Weights of a small image denoising autoencoder.
Model: 48-pixel images, encoder arch pvt, encoder norm rmsnorm, encoder activation relu, encoder patch size [2, 2], encoder depths [6, 6], encoder widths [64, 128], decoder norm batchnorm, decoder widths [32, 32, 64].
Training: adamw at rate 0.0028, 22600 steps, batches of 128.
Data: trained on dead-leaves pictures: piles of overlapping shapes, 145000 training examples, 20.0 epochs.
Rows from block 2 of the encoder, named by matrix and row number. Rows with one number belong to one neuron. Each number is 128 + 24 x the weight over its row's rms, rounded and kept within 0 to 255. All counts start at 0. Numbers have three digits each. After the name is the row's rms in percent of the matrix's.
# fc1: MLP up (encoder.blocks.2.mlp.fc1.weight, 256x64), inputs 0-63
# fc2: MLP down (encoder.blocks.2.mlp.fc2.weight, 64x256, transposed), outputs 0-63
fc1.91 144:097130135143151143113081141116147168142101081146140137135134160123139061134158132136162130149147143125101200108112141110109098108096132143079130130129114129106097148124149140145096121135152151
fc1.92 095:113119167107124140156130116109179126089097110103157122144130166093121121131167114156114129131131133124153104136161131135162116087162109084135117077139168116118116177128151167133151130131111093
fc1.93 116:132149121162130123107081145112156122144076104132141117116091163118103198155145127139155159142093141123119108099111135113109105121089115125164115134126134160084123159126142129130111105111183147
fc1.94 016:116171153136146181129102126104089152121147121133162118150129088144106117127161152113115152103087136118177115148147163094142125110120095164095161103100130148132138087098118141112157111138157120
fc1.95 109:129141087107141114112128132082133110174128132150138080114105149144143152149162147175120146187080155145104125149160119123154109155111098109133136138099134125119138156159108132142141119120185139
fc1.98 088:131114135132151120148133114097120136117108115162118128095167142110159150100122124121126119076125115145137110143113129142134158105089087135113079116147151133186143128107216095137140118114140151
fc1.99 099:111114151120104108100132135162163135164150149075155106110106116130128118138151120137114139147111118130155112127137144123171153167158123156128163165152106143112115134142035162131134111147118111
fc1.100 133:116154112152148121114136132099132118141168078114135079119072126090114130140168097181131142137125143122146122089131117124106141146187108156132150108089119119173104098139110132129115146119158129
fc1.101 154:156099147096151144135101088114169135119147121131142118059117126140184105145112106177154114112099154130147164163119147111136116118134171129109113160150123154117146150121127101096105132156115112
fc1.103 025:116122148139140127178149130138092108147103121134156120158078168156146136148075130145126112110098142097089158139103098109118136104136118110146157124155137103108070130112108140140142097161125171
fc1.105 111:129123084097123171137120123130071109144102120105183125114107096104117132138067119138130142169124127160084119150087149115153119099133121088141111123183133133087126124137104129127124129123114143
fc1.106 104:127114089091162175129132151103108121109125097124154106186118181136135102136115100124131124108120136136194114094157113111150119112086168149141120105148101101123118107161095130140138121121111129
fc1.107 105:128131099101136063152124139126103113053130139126161137123106161124137123152129116143135124141113114122176132162150134112126115111097160126129147111058100139150153157162108102137132166116118123
fc1.108 089:159088136121148122144125085129102124123132184136142120138120145137108126110104139140102127099192092148118155145115123162126160107147111144082099140129133089179145103077129107128148142098130106
fc1.109 017:101128106159138126130088141122126159153160140110181127166106142090160146157108125086093109114123144141153084114112096118118106140098119089100084107106114168103132135127152102127149129093131138
fc1.110 136:126134177120139121122081095111098126115121110112181120160155140113161126095119152116115146117154078114124144108137147129088113131104142149103106181135164119109084084088129153140137155132128128
fc1.111 093:110107104147103154152159232098124085131152113121125138120156128113124145122133143106070194130103116118121117124132117125149117119111120107132121133140097144125114140144125112132177114131123141
fc1.112 018:145143126115137087128178083159142148116135142150095095149119160127152121149145134121145112043106112115154119135176089155109116118110122160129130159136140158152088115115111125142142133155126147
fc1.113 073:139102122128148112153152127151140136141133136125151090112126145128161113127131164127145056114144138147110125144147120121125112177092125126134102142105111135116108114127122149104079152210105179
fc1.114 130:114115068145149139104121138151146113160166144106105148144182170123144139158118124202126129118136146132135124090120150114144136153115129153123115089139137135142096154142139082117130097120159092
fc1.115 019:144191104122137101135121136154110171145160147135143145093164117128108154092132158151088147130139109115143161135109139127139136094137121153103147104198132127140114152140098091142098157142101148
fc1.116 129:126100121142113146145173106147139133119121126111132158105137127114131088051128125118096139109193144124128148140127157149118120101130138138105137128132089091103083120068137154134154121119092151
fc1.117 144:143125131138128121130165106145152115097170149108117116136117156136154080080147140131101093108137101120129177133131096131143155122165141115032118120127125105128115129098155153128155141138131121
fc1.121 120:165138119202194159116126098124106089153138123138150121117128104106117112125136099109137095091161107141152148144088078110138157098127114120107121112116111114110089113116137127106117114118105142
fc1.124 111:128146130156154174067129128126103116140127191152171148136099090134116136125153118081124143147129095124107130117119127131104165174135139073122119084109123122126090127124144099131123122123093123
fc1.125 130:115101110151137153103106137101088132132100110125117121113191119137094177152145080111150147148091118135172106145146135112090079119097123113143144123160141121119149161127140156139106101125120163
fc1.126 117:138116131082163141140129124139123117157107099074145114114109134118169145125087136131117141134123107164119120143190078134107124114098124159144104158118163119137105087103136174101122088137152124
fc1.127 097:101126111108103166090114155148122162152119156088090134111136106160159110118125119168127133174115131124163120100139101114127120170130146100115146093112125136109124144154126191135106075151140140
fc1.129 121:125104149103138117166149108157122178174112122127134146137132135131153084077121152139119121098178133131137161121105093146114129120119111115094136140073141084135118109065126154125127097144137134
fc1.130 100:136096146162120125152122129146136112127133175109133128175110122114099136143138125091110136077121131144097133139127113122169186148161133153126117123171143148131159103145094085114138182142128081
fc1.133 027:145135156097116065138142138129145146162145130170110137126177142139128137101138187150141105052147110110117134148117121111113142150105123130105095113145110114137106137096096157150102104129138107
fc1.134 118:100135140098087114143168141155134143093141120126135148160126124187153081086138151129113116129126154147115177134191129130123141171139114124098126144127117126102089125137103121110115174157121146
fc1.135 100:135125128120140088121144119162149125121133137106166148135155090110162133107115124100122141063159096181123114091130102120144146159186103151119115143136110134135134114107087124138131159144091084
fc1.136 106:126115162091132123121165101114141181155128064120125128143118153143168079072122140128122116084148138129153171143143146147151127114137134132090126159102142095126119139074129134124130125149119119
fc1.137 018:116162106118095090160160127079125113135153146105109091123102154119148132110101155079164099173141110133131148163121091144137141088146130171140155083123090113134128130129111151116113111116134113
fc1.138 025:125109152077108168113158104116099140137106177147100151134097141115172106116085108105130097129133104165098172124108116118106093119098138107063117152131126112118120145100124143144116141144130136
fc1.140 113:113120118127092084119141122159113121120141165149135159152129096108121165150072112109139138108111122102141104179100077150143133129172118134167077136146125121141147094143107115130128120113095092
fc1.141 114:151101142073105116124161107152097121155143135168128149157110119116101089100088109110111107090153113118160164167171110149135135141152121130121102132116088109145132093105108138125148120125078115
fc1.142 112:138103146127106154068128123157124112113131174121113132132087154153141152137075145111140129105143099131133125113190129114102128129149110170143141143110158120091066111123145161119117104126114095
fc1.144 021:093111166122153150170100153115117136071142108134153144150087102070107142145125115123106156180145148144137102154144146099149111126152145100151152152120140127132156108113120083116119103106122127
fc1.145 018:093158142153132161121175091133150129090143181118125112111090147118142079113147122124103131136165156090144158169113139106107123112143114143096109143135167128103112102078145114121113121146100115
fc1.148 121:148106113105155122117168118114080079129178178101107103114117091122101150165109128184102118108091119144120110135117092126129147117133132110126142149167131112115146119127116141104148173119098116
fc1.150 112:123121135103124182117137121143122118171109145104146099139144101122158151126077139148124158152164100137122122129111097116121143095089162150150131115142173148139101088127067165114120116143159152
fc1.151 099:111162141132156122132129136141112152111098061150125145160154124101093100117161096132134133134118107117134157135170148147133092121116131120113148163117121090155136169094134125135115094108193162
fc1.152 136:134144136167126150186146148170156144135134115165151130145209145132153078124139155109129097162152144154143163120174136114132132162125139115116125114126103125113127087133123113120109130154120152
fc1.153 018:102149159149098105152133156161105086123117163112124120131137157129155183158148170100146134088153134096109132122116111108149113112148113157138143093125117095170151123094120145135161133089099102
fc1.154 106:127123135109090130180153125140099126081134139142116121142130115185135126085153163121124114114147097160140154139173087130167164171170100097122134093111121109136105101126098142137131122146126131
fc1.155 134:122162123161146198114122138137149116153086118114129110120118085099123142130120181160130129106122117172075115123094154132106092127173139100127113140129177137141121151119142156129121136126091121
fc1.156 107:108125083152136062127141145121143109098138139161120149112113141165184155121146103096114147132081105121161117156144127134136092169162105132160138135110141130110156136175110117141140106124140101
fc1.157 100:129126105107122114089152141172137145164127191131145144132128147177187102115143120151129077122140162189159135108136158126137121128128114119124156138127151123132117133129137135105089109174142106
fc1.161 152:136117155132120124110146123159135127133151129133130153144110142127162065087110138133106124090170142140103186124116103136138140137147157149042104155135104135114099120119114141113145122159140089
fc1.162 109:110136105161113116126131096117102151112136156173091111098115166103130142094105127117128149084163090081124114130144096147091113108106089131121084113118125109116121104095162158138145101116093136
fc1.163 124:146138139128093151145185131138177114158152150113125153123087130116165110112117129136105106144153157126127114201131115162152161119143144152150115159141124117140168101147130093099155159110139120
fc1.164 115:129140171115128089107142142122177153100166155163082103144113142127115119125121133113128132130131168120120141128129150127095092134178103091105083113113154114126132153116161181138147101127103088
fc1.165 020:148149130137130155131132108101144142129102130148155148119146174142110145142167119149132123081139155097126104125129116129081131129174118141119073131122099158157129145140083147116162067108151081
fc1.166 118:127112145113124093094153134135111099091183147104149094126137120128146147133116141157104141086137096210137145100077120119148135118152088120132128157163118140135111103119113137135156147141105111
fc1.167 111:104153128158130114137115131155111123154153097126133106147149149115119144164200107156139142166099140124133125112145178138159057163104116118135154142114141130098121134138096157144125098120118166
fc1.168 136:158130158106099092124126127093115181173149156127134110111168103104098118122104113096116117140144137126131118082084161141123098107113106140127146136113121137148183152127121144124140107121083078
fc1.169 128:125139123143107128152135110145199142154177147123148168164174101085143106087131130087127133116219129139149134113115147130138141142140127156125115126137122132139145135117105125140124132145133096
fc1.170 086:147149153126140127139128097123146191097120133133107128145116125110139044112116145147142074121184149145149171137145100126140136132135112125097124124147113103127118122092144133119117128190134141
fc1.171 103:118153092126050131120139142161135147111090121106112133137166125125157060117136144156136100145116140158134151136118134116136123145108130118113133104082097127109127153151085177122096129162124129
fc1.172 137:132119118138153075129132137121146131076157135148097155149114191161130118125167114111124120113132129106209137125163138118140131145130118177127157136097101121138147143131149077124135122128132097
fc1.173 123:114116105106111090109133119137106123127165133074151142086094141147152123122069075091121143135120147089158127108112096140122158160111096126142086131111095123101149082124148115139139132111132125
fc1.175 100:136123140122122171120139100149103127160092084128145123147122126091161130140196180134136127111091118163135129160133143130133146111138132130136168129156128155169153141132132085110121152162078149
fc1.176 099:098120112116109141104093177150140122134125081124116080143135132142104120157158115156143122166094155131126123103172145108130086137084135154151130139111090141100143168177137151131102117145119156
fc1.179 091:152107117131082112138118086113100138135137137111131101136140165096148103122141166133143107148148121119102151183109160129100131066078132093107135115106103144173128134102115108123123155147146162
fc1.180 108:114145121148111137112143135078162136109125111176165089150081182166156125113152116069118127076131140119194126124149146116143106122133131142138105146110134144115113141142108105143131132127111139
fc1.181 110:134119175091130142107150130109090145113128113172140097110123098149100110120111129143127120160134103129116132120148113139117110096165154075132142161135142110153150095124110180135122095136063169
fc1.183 089:125083154116104083104113124179154136138116146101155102142151135114135145130090103110132130115108107138147127109094094115170133162197133171130110154147120126168130130123100120139133154142163156
fc1.187 135:114133170085140183100123139108127128108093132170147149152137159128160164121125115116131144105143118114179108113162067140115100150128147123152088143128162121112150155126146136143134091111119095
fc1.188 084:124148150123129157081116139135087122126147101111201115102154111151139132136140086094120137165117193121096132139108155129122150103131166116126145110122156140071153152144140135131130161127126124
fc1.189 103:146152125107142116122152117133126167162131114167139116150158082116162098093108105100121112125197107155144133064133100131138127133109150167129150141133106095128139103103119133128130109141083100
fc1.190 102:140146140135166110128154110153111166103147152124139135105074131103162089091078122115126106130149097104169142120126134118110135170121156114108100145112140093124117137077148178115124103151148112
fc1.191 095:182098108124142139122089085112120129117164119110151110115122152089141150162105127130181088126137150158098127146152103096117132119135101114132099110095088158098122115135131115094074137145111126
fc1.193 019:112157149144140101099134153163169121157111153178111165097129139151152154107099163107110093088128116128153141149148107110146163157142143130103097100121144098145103110143160099100115123097111106
fc1.194 127:160103097112109125129121103072157127146079149151102148148136121120115128111083178123121110120155152170161130091131125129131179101162148138141146173157109124101088130113132153112122122125119113
fc1.196 116:123111155171125146086135134110142145150153138173092105119132086103110132141154150082120136102099109131114127168093132132103096123160144087116143142146175142146132171122114184129133131145102116
fc1.198 116:127134110124120181099143139154134132136114152149136093122154084165145123111099123109115150128158104141150130077132095124093140170090166161155141130124086123105152084131125103135144118125170160
fc1.200 129:130088125155096090152122126116106132141150066053122114126158144154106120133133137106131115114082142114174126140113149117135105088135135143131132121159139155147147131154103167121122147141182116
fc1.201 118:098115125108142146089116163114123132139107086149118107112105106163126178139129084155135161168088131086132086110131145137116076143125130130167133145170126126110125150133171133146130086114120148
fc1.202 107:129115145135115087133129137178125132152130143130170130157089107182135142132153121127133152136138150164139136130147142120163137173194132128133176149159104133099137107128061142139121138134098121
fc1.203 019:157114110127111102124105172137170094086125110144129160161148101145161152161100119110150145117107097138099117129111146127166107103184147137101166142163150119136132107163166139144102125138104137
fc1.204 019:139142088141142135153146118117138111115145143146110135102090147202135069099152138151107094091092116110164142150146159150130128125152145125114130148128118121112123133151121194094135160115144117
fc1.206 120:120106109129143086095140126127124130117178154142077106152100111186111128122143115080119137101126105110109136160142128143097127133153121176129119096159173118122078134124129139139141086128120091
fc1.207 106:134142099118128135113145126124150125150062093117110116122140103158126131124156109171126120183128157125160104127158144136107104145120117123148170147117098115066127174114131166119126071117135141
fc1.209 104:127200102134142148115123134138154132098142112103130137178090151136141129140060127147129132122112112095164116113105156124117127105109178100142115170097107140162149146149097130138143151129107118
fc1.212 110:113140134154128109123142151145129100099123176091139149094104113107125169121098156121113153143151114144091100124080091142097113147165093122156122129136127130113088092124129156138148108109167076
fc1.213 124:105153109125128136103134134147083115140113149130141149122081074118141165131122093131117150096154125127122076113127094148141141167149152153186135129105106121083117142132101134147148138120080091
fc1.214 078:093116107102103131129148140093149242130083132128111136121109143136157096077115122140126132126129143141127141107123100146129116147141103129122107119158140099103087148106114133145126148146114120
fc1.215 113:107150124103121104102152184132087130090144162129112164170071145126098168129102132146112150144092103101142109111097102142138134149127170152137118158129155117144132122129128156155161130112125095
fc1.216 103:123134112160122097214125136140148127134137117137123117100163166131167127130166154095139126128113150144151137159122141133150110158125111136133171089065119133157139088133144125133125145126171147
fc1.217 095:110157161132097134104170131137118158109115159185114140121131106117141120095091108143112154149102096113126152085114088151097126160140128078103082130155115102122111153102129153146152131125134100
fc1.218 087:121137104125121078119146153120136131151106139153123112165135107134163133113159163115124125142134114129127136106142080128208069141078117099129108173166158122142123135140127097121130118143159136
fc1.219 018:133149136113120140118141156131171094128156090136143162137103135202125102141109113119167107098102094109140114101151146115144097140096106151154135093095136132165178131142122097139146142135147151
fc1.220 074:075123130112109118168157144153139209127082161110146126107103140134152101072133127111120135102123127118105134099167110149125155139118098127120113149118138092144096137103111098154126100131115134
fc1.221 100:131126099090086120095134143107168132086102153155148087104116121148121128130129093107113131102146167113172110090120091119115130146119128126157099117127091142072124084180119120128142114131118127
fc1.227 115:123133155139094194114130134170115130139109171095128135103107118153114129126107124127135122146156119125122121055147106133096145143128091160141160158165110104094101087108163110128121124119101116
fc2.91 120:135125152118151114074126121103104153150078091138106116142142172123110162110117146120121120172126173100144100108085079130159130100128138126141109141150080140131090157121114149119127097134154145
fc2.92 102:128160136113162045130131119113103131155180148120143183112174111130133114131120122118119135153117103131088163127150150144146198113135101156133117127107133132119123125123147124134137085139134149
fc2.93 101:128170140157115166145119128132152146108147136120124165140095166095104133117101102129127114127107135146091140122098148127079065105087142145107127117076139125075090147118121131126127127139167152
fc2.94 005:116143117128144146130123114084128103196130145156154127133136151125149163139124145128136142092104100160132112115147140104053082177113125119164126152145104133176131123133133158117111113103152135
fc2.95 114:132132123101150145106128120047132108130142164149138135117172141161110139115130157150125139158145104181120111118185102130123158169122116123139154145160130135142126169127115140121135163122180118
fc2.98 105:126146146120095091155136106146133142128137097116089135123069135135185127126101131111126129147124087133137116123127108122111079135136187130137153150124099123092102128129062140130125131133070137
fc2.99 102:129146117150140155131127143118071151079117141166128104114132116093130151104134145168127117096138119178174111143120150126105107076134096080116090115158098140095122104124145111129123095124144117
fc2.100 115:130137125127144130103116119086102125129132119170149098154106137101111153138132076172127131117126144147140106106134119127064180133165088125144153136144132134192126131115147140123128143118194132
fc2.101 140:132129120133112132098128151147121160162117071098145109151152137108139107136127182129130124087134107130112161100153115122118122083107118170092141130083155129138130068128109156130124078123127163
fc2.103 020:105128163088130141112144135112127107110129129140109113109108098134154149113103154179108147138114083161135132109136076139099114047127107075132127122171123141164115152122128113130126107122098126
fc2.105 110:132128144073151107147135104133141130129100213176144126113141120139127128124176102165128122142157162147123114096123146129130150155135148126147149125149125117163114176126160108125126152132183126
fc2.106 098:132089127165138150124140128123141116134137200164098077145154115187144146133172093125123121131123122138082134126131138133104142165165134114119121138179134103108128144142144144128116171123114094
fc2.107 100:131079143133160152193126106100126141135151171117166119098085111129137130124166098142128123127119176123112122125157154130146158158120144168120141104115146120126135163121144116124120146127118201
fc2.108 095:127164140156129120095126129138169136074131094138103148101079131087152153121129113115127128086125157152135142105134105129150102106079127082119180095139103119092124120134115175132127112141125144
fc2.109 008:124112185124153183157132117127108120154102133161097125107138132105137119136129176111141140116113078148159110114148093116072114092127130132144109133147178128153143137119175158124093148136128136
fc2.110 150:132103145153139124052132117112126108085085132156092165149136161109150149110102170115121130166136145129140123142116089137133165124124092141152133169117125132185131154115124130120129175130138122
fc2.111 136:129105120165129141144116130072118138110107081151114146082167123064118110144114100118131135123123136129117155138089113128149138085116094109111100134100132146104164127127167135128127114120114195
fc2.112 009:127142125111165092080157111124122093168129132166154135106160140107134137112140114140127156080126110158133102114158083143089098141136103106189108136159131106168114162129125149141131137105114138
fc2.113 094:133168098109103140149124152094128124138148115124139107105128110140105128127148089141133113115115139097138116097108122103163046118167149127138112129128094159147154131167104135105108126149159062
fc2.114 141:131147101113091145083134123139079152096102108154105102133150098104119132116128147139132113155138149157189090165144101128166135107119081164140095148145120132146118173123129133129123156138161119
fc2.115 009:128134176139141097098139119113151095147114126128126143137142149141147159096197168120125147158148078134151118118153069139094150121107117154164122133135168078115116119112133110143137126112099125
fc2.116 112:124146169091148123125122126073142126129133150151131127148104101167113112133151139134137126128118129120116157112119092126114201159133124121108120112155139125153155076129135103130122149127137039
fc2.117 120:132125127102163145127144104118169115123104139132150147139165135125090173099112135117120106146130096122165075098119054125153128103189132097115102125170104131112123131125133113126137154141155115
fc2.121 116:125127159111131124164123086094122131106161054139172139136167108100118141124116161151127112091118114181128124146108145131135119129145126123126070139130102128145159155131138088125128084133096135
fc2.124 106:128148101104118158103133097140122122106120158137142174138122110147115129129127107094127122144125091137109100102117151129108191129094110135134154083104091127109088093129112055132127100132126167
fc2.125 130:126130123109130131161133138113089119107146165111155168095144081151128120110087133140129117134114128129115144150150126129138118148152118117128157149040112115170154072126123135123123150118071121
fc2.126 121:125112126092115107086139124126156136125126137140171107109118118074093136132154108136135123170148146098072104134125146128115120141146114067114087119163101141102089087131152109123131156139091134
fc2.127 107:129111156139157099179121123076143121108146120147165115098047111112120131132144113098127125070137131146111129125105127118135164104155147149112126144132099131106175126130147074127128138121106121
fc2.129 120:120120120124082127157154154144145150119137124124137150134091115158131076113110143134122124152148141121102182112154123128109108117152114139077109145075168103142093104112124156133128072145100091
fc2.130 104:130144123140128109158134124122172118156150143113104095147093147100108141119160134075124121070134145135129131123131140126148187145132127165115125137168168130093123108118117080126126163137150070
fc2.133 023:130153127109157095099145098135114108161125125138124120097199131117141158125108156148137121058128109161141091124172088127138108142134112115173122131148084120146120165135096141120114149133142137
fc2.134 117:131131150092092137115123111105147138134126130096114141079130130105084121114099095105121118092131105107108120156092129130129155088100137148105182100080099151154149121127155141129131060124123119
fc2.135 098:130150143117175129113132120119165134131136143112170138096128074109140133115126129156127118117149146149174126127113120123159163128167109167128138148188126120083125105124150083133131148141076079
fc2.136 111:125133141114123186137140180137109131114097126136138174096132149181172091107148101093127134127153117098129166087106114134104127150114127148086143170106105094122106122105148119128122106128117105
fc2.137 006:127106143126152099160140106130129073145140127171077132143130142159143171134086136172129140160136110149111149148125105120065168165125118133151146131164159123174109138129099141118116133132123121
fc2.138 015:129117150119143146181107132103141163093109100165081111100165151128161091139130142148150116112139117137086144135066119108105127090173142149133149093127139137139113123107147150115100144130104154
fc2.140 105:127157143114161129148134129123088131141124132154182155174151095136101147126074140113131121120134098095145138121087062128129172121152123146118124106124090128133079129129131145126129121133107074
fc2.141 100:127114126130134124123147109117175119132172137136087155137099107134121156118166133089118116059144123109138123150112091126150193133144149116125097121163160119093085127130128141119128175135156106
fc2.142 106:127111139112173122127140098102128138166133185130121140079114128153133157128149120133130128150125124142111108110078102131126146186130145098157096139115139121179090151113109133122133176143182135
fc2.144 016:099167145109157122076113118101135137173108120141123100097160123172138145134166097159161126129120116133156114104164111121137119189122149135161128137114137130113149176144091148120106131126167148
fc2.145 006:157090131142159108068100109105154112122155105123074106151155138154107120145100157077123120124129102120106104147136125115105142112112136096147098159116107137163151109135099152115154121100151166
fc2.148 109:125142164114116110144133103098186118094161128159183129159167105108136156107124134108127098093154130119117107147110118119168141124129125125140079177147077123115103148125108116129126123129168103
fc2.150 113:132130115097143116131145105101137166137121148108222116090140112108139117127142105173134127138112162162061096125119120127143124142143112064133090112147127126117121113139155122125125134129132147
fc2.151 088:125153129097137100140129114106130151151087159122078100080128133168165139116108116131125136132123116081140082091107113137078144137111132136150112142101177112132117129124168176132130108128090115
fc2.152 124:131104122121089091052130134108149112106096114168103169141170144091167141116143128130125115120141143167128116145100091129122164107138110106152158155135157138143131183124111129120128143137108136
fc2.153 009:119094111131144100140145150134169095107131131125105149130185104138089165112109091109105150135135118109123070109113094145120076156121105145179098156100116107119141115126111110147146114102141122
fc2.154 100:127097165122156135085123123108142147120103084148120098089167143098118122115099111126125117155115135084180121132140136130106111050111122090129095150131095125092114140137132120125128121126127175
fc2.155 115:125094138145129203103135109092122145155109141104116126130121093112111143124158121113120119116131123154119105135105099130119141168148140086154082081139155108125070188125118135128118114132106150
fc2.156 096:126106144096127129139147083143145143105116185114128191145100146161140135142105120153128130140101124126122144108089102120072137142095158123153116149109119116134142194127088141128131163142129098
fc2.157 112:126128117143146129181119127118165144102149085088135088154115111110121125125123098134130115095143106086141117110109182117148136168119154122122104114145050148147146140149133150119122116135077145
fc2.161 117:127135153123124111093124109143118133135142093156126143167117147139131165111086167127122129142139121125132113120109069132159148129151160129133121145157066156130065161107107112122128109137150067
fc2.162 105:128155146100140168123136127136074137118118126156128138196143161156123156114094114149132132118113131135157087162125114135101167110106120148133109105116169114149121158109162110134130132130193094
fc2.163 108:127119155095135138102114124114152144136087113119100088101172148096083146116148106113118130141105156112167128063116119124110107112107146088132109137159168143071125157122110152125128107135131154
fc2.164 116:127128120127154185131154120130099125126103134111211135108135125135128148135112088114129115177135115126133087130123072125131113152121123069132122102144126131122089102124150124132123149129183097
fc2.165 008:120114112115155122089115119080152122092134157112082150134098131112132136156085106070111112178129126113118141133132089104092179161103143133165139159101114146108128122147141129103112107125127107
fc2.166 120:129103127112139126131137108139127105084164116111092131091073097190136139122143151173122132116131138104136126138165102130155186131177180084131129147105143137148136110124143138125127151134119147
fc2.167 108:133159108123161106112115137146118127155093129117143102137158123137090138128190106160120135160121150142138116113154153124135063119108097117132158126124119134062112153125086178124133127130152164
fc2.168 136:131126154105115152111137137096071167116089091130100113107139139133112137117130127130126126119127143159138086116163137129148095089122146087129090168142104143117131130121113112122119127118203072
fc2.169 116:132133140129145140111139147115096147091133129126103090086099140136102113123144075174121118121104159160142129117110147131107120095135070117123133140119138131090141116125187130119129094127076184
fc2.170 128:118123152147074146137141143117168148101126150147136147100108099140125086119121151147120123102163137070117177116090140130119127113139131136083143135074160114117085117108123103127123087141097103
fc2.171 104:127150160148156118136132121080122124139123121181140097171087141151114137116129097068128129094133120109099124144150122126100139091150134123133174182155174117122159097111152101125128154137124131
fc2.172 134:128113145133144174118131110103112130149123139085180112108117100109130124116120088146122115169125158136045101129114087132122140162136163087155084105126135112116111166130147116130121157134138130
fc2.173 111:127100123152134170137139120104102126159123137090198126121124114115121148112138092097131122176105133126116092114112077131144136164122143054136112079127129131139101136124125119129126161134170132
fc2.175 101:120146115103097146099143112148093153138151145147142142141145139091099155141116104125134125191136095098091111153162111129110139124116129071130110075151160128123060115116116136124126116139142101
fc2.176 102:128064104092143141100128128159095143139108085155109121134150109138105126124156102167131123155110167128150127115155126133173125142118123156132113120151049135142132146138157129130129096134080141
fc2.179 095:129179128123143161133136122118186154143108115090114091124161083158125140115105103161124129108123123157125118095112096137168132179129113170138138109168179128144100109129133161129129116148110120
fc2.180 100:114110123135091132115143131160118139142098144105105130136152092132100133116151115169125130198136111159053141085103104141143133172127120123118144122156165125114119074122162144131130112148126116
fc2.181 102:128091098131126102144121123140131132174129143115154089122101145102126143119166133135130115094117154123104126122107156122176170155109142177116106124142153126071122165128113064129130129130129075
fc2.183 091:124148122147126164142123100140131153084074105134068168122109160142154148126149142129140131102131170115135109175157176132107091087091153125124136130108128115104097128126138139136124100144164135
fc2.187 125:133139111143089106130123110133133149109077084130090146136101163161139126129125152125123139093111110147157130149147124123144123116117112181117166155083195140134138111116125111122124069126090111
fc2.188 088:124113108154126103154139108152148136138129117122098138122132122140157135126140141178130129092109059161149117102181119130115097177127112144139115165110061121165090129129139168125123123136135148
fc2.189 101:129112135162151154183138123142133122078091156097105146135095148130107119129147138178137110106140159117120147160137152132100115121145138120104147090093129134118076145111161142124126148129143195
fc2.190 096:125128107129141109126122133132110128088108155164187127111136152103123129144192164177125125106122107144127135116170184128146108087111116145134174086160105139143122123132110098132134144138143161
fc2.191 101:130181145127146169170131108135146133129125146179116137151153129124139138124156174151129125128124118127128129131110197131178121080118161143130177145143133132177101141121099129127127114135136173
fc2.193 007:142147130120170088075140104128146089151142131152147136124167142151136144131104139145135149080117114149127107122167088126068185150140115110184097135136125114158130152146134149128123128108134132
fc2.194 123:134158186115137122104125124180117124135139148126141118114154121163130177137158060133122132138142107138117082122152108121120074162097131098160097126095157140150110147137139107117129125127164148
fc2.196 122:131090088112077135158126107111081132137118123099174120100104148123122131123169126108127129126125134138140122141148152129165151124121069143128108084142165133094088079121126116125128085134110162
fc2.198 118:135116142122109131100127115113134137137109168092173150074164115119147150116143129109124118175141094141079121124113110130120165147162120036158098127111135115138126154129138122126124124139164132
fc2.200 109:124094064127133114142142123177106131138156083153156107142162132133131100126155112100131100097078120132135156090154173119105124097088151148110137149138107136114095100123095122127124132126122159
fc2.201 107:128093141118127178085133113141123146149096082169110115133144091184133127124146096171131131141134128143146110122146156136144097130143140128139142162121143128158121123129168171130128084133071159
fc2.202 108:127115112159117158082138131121115146091126135135125095129183128057115107119106126181126106106143132137131097145135144123110127054088116148127092157145134117143124148125170146129131103140143132
fc2.203 008:134121128123146103067137122116121108126126144148112139135107146138137157131089118117141141118119088127136107120163085122070185193095115132191109145128145121108130148128121156123117118108122089
fc2.204 008:140073212147132137187136114103131094154126126123099119136153119129118119135138174109126121082113128137110138127136109112115157084099150142104148112109148128175138137150156155123098139125133134
fc2.206 111:134164127137136153139133126121116116146112139152155148082155172114109137128104160161129151115093131122138103114156141133183124145096119114140168170054126124150144119126107087131132144136146180
fc2.207 106:131107138167140134048134126122096150100121111127151097129132120111124117111119123194127118129119158133119112118111119127148128098099118161134104173176098118086143164117137157123126141135073137
fc2.209 096:134118143167132086155128115144110145145141148101107093116172094109111128132177158115133118139158138110066139141143120135104122141148128148123153093142151141148076104143169168134128135137166167
fc2.212 101:132098117104183154128139114087121145136103144085140147108166098083120114128142127125126119137137144113051110126150086129124133141132132084154082103149111113108084144137117143126121155128149155
fc2.213 105:128114106142139103122136105144155122112103082132179142104180140098130128099107136142129118124131114112184102128091081123139103081108099113149136148210137122108112123125114141127126110125113146
fc2.214 089:083111130132160140110117144108122122109150136120147158146119103105134101132101169109134127124119075073094178125120109128148150099138109143097124062120119135135186120136113114150123131139175127
fc2.215 101:128134136103163103148139114140077137103160133114112139121082182137167123127116109131126126153131101134173115125105090122108152165109138125155132125098082113164136179129118139129127172126096087
fc2.216 092:128100091080113129127135104126115148080140097147096158132144169063129115119115163116127121144133113110145107132148109125147096093125091146138135141127055106118114142130114083129124094132133108
fc2.217 099:128116086129119052165119127130126137103152124123089144128129164164126127135101110106121143109142130136152147134168110118127135101096112200105136129087107121119102113122124117118122059113138109
fc2.218 091:127159111082105079123142136161138125138147117105119148126158100175181148121121132106128129095114184159139097120160131133107160157170164159150145147096129132132103139134107174130129117139121133
fc2.219 006:137161124129128091115140118190110127138137132117134147104113120120101155125134064122141124189130087116134107118121168132170121164132130122140125116130124126106109160116143121133133153135102042
fc2.220 115:106133152136127105078132158147131120096163109155115139159182115148129123125131092135125145140121116107126135116061129129148075112114133127130095128129135136093210104139105123137132167132145144
fc2.221 109:124147117133116190126129140155120130154121184128112151116167115148137134134130123137127126167148106107092122128132143134126145178146102103143136105186162126137048135132120168130124089134134116
fc2.227 104:125136123109191076143141105119138130131117131119157117114146125111126147127148123136135135136106111163108143124174165134194147136113108088136104120098159132165048134119133168120130127138142139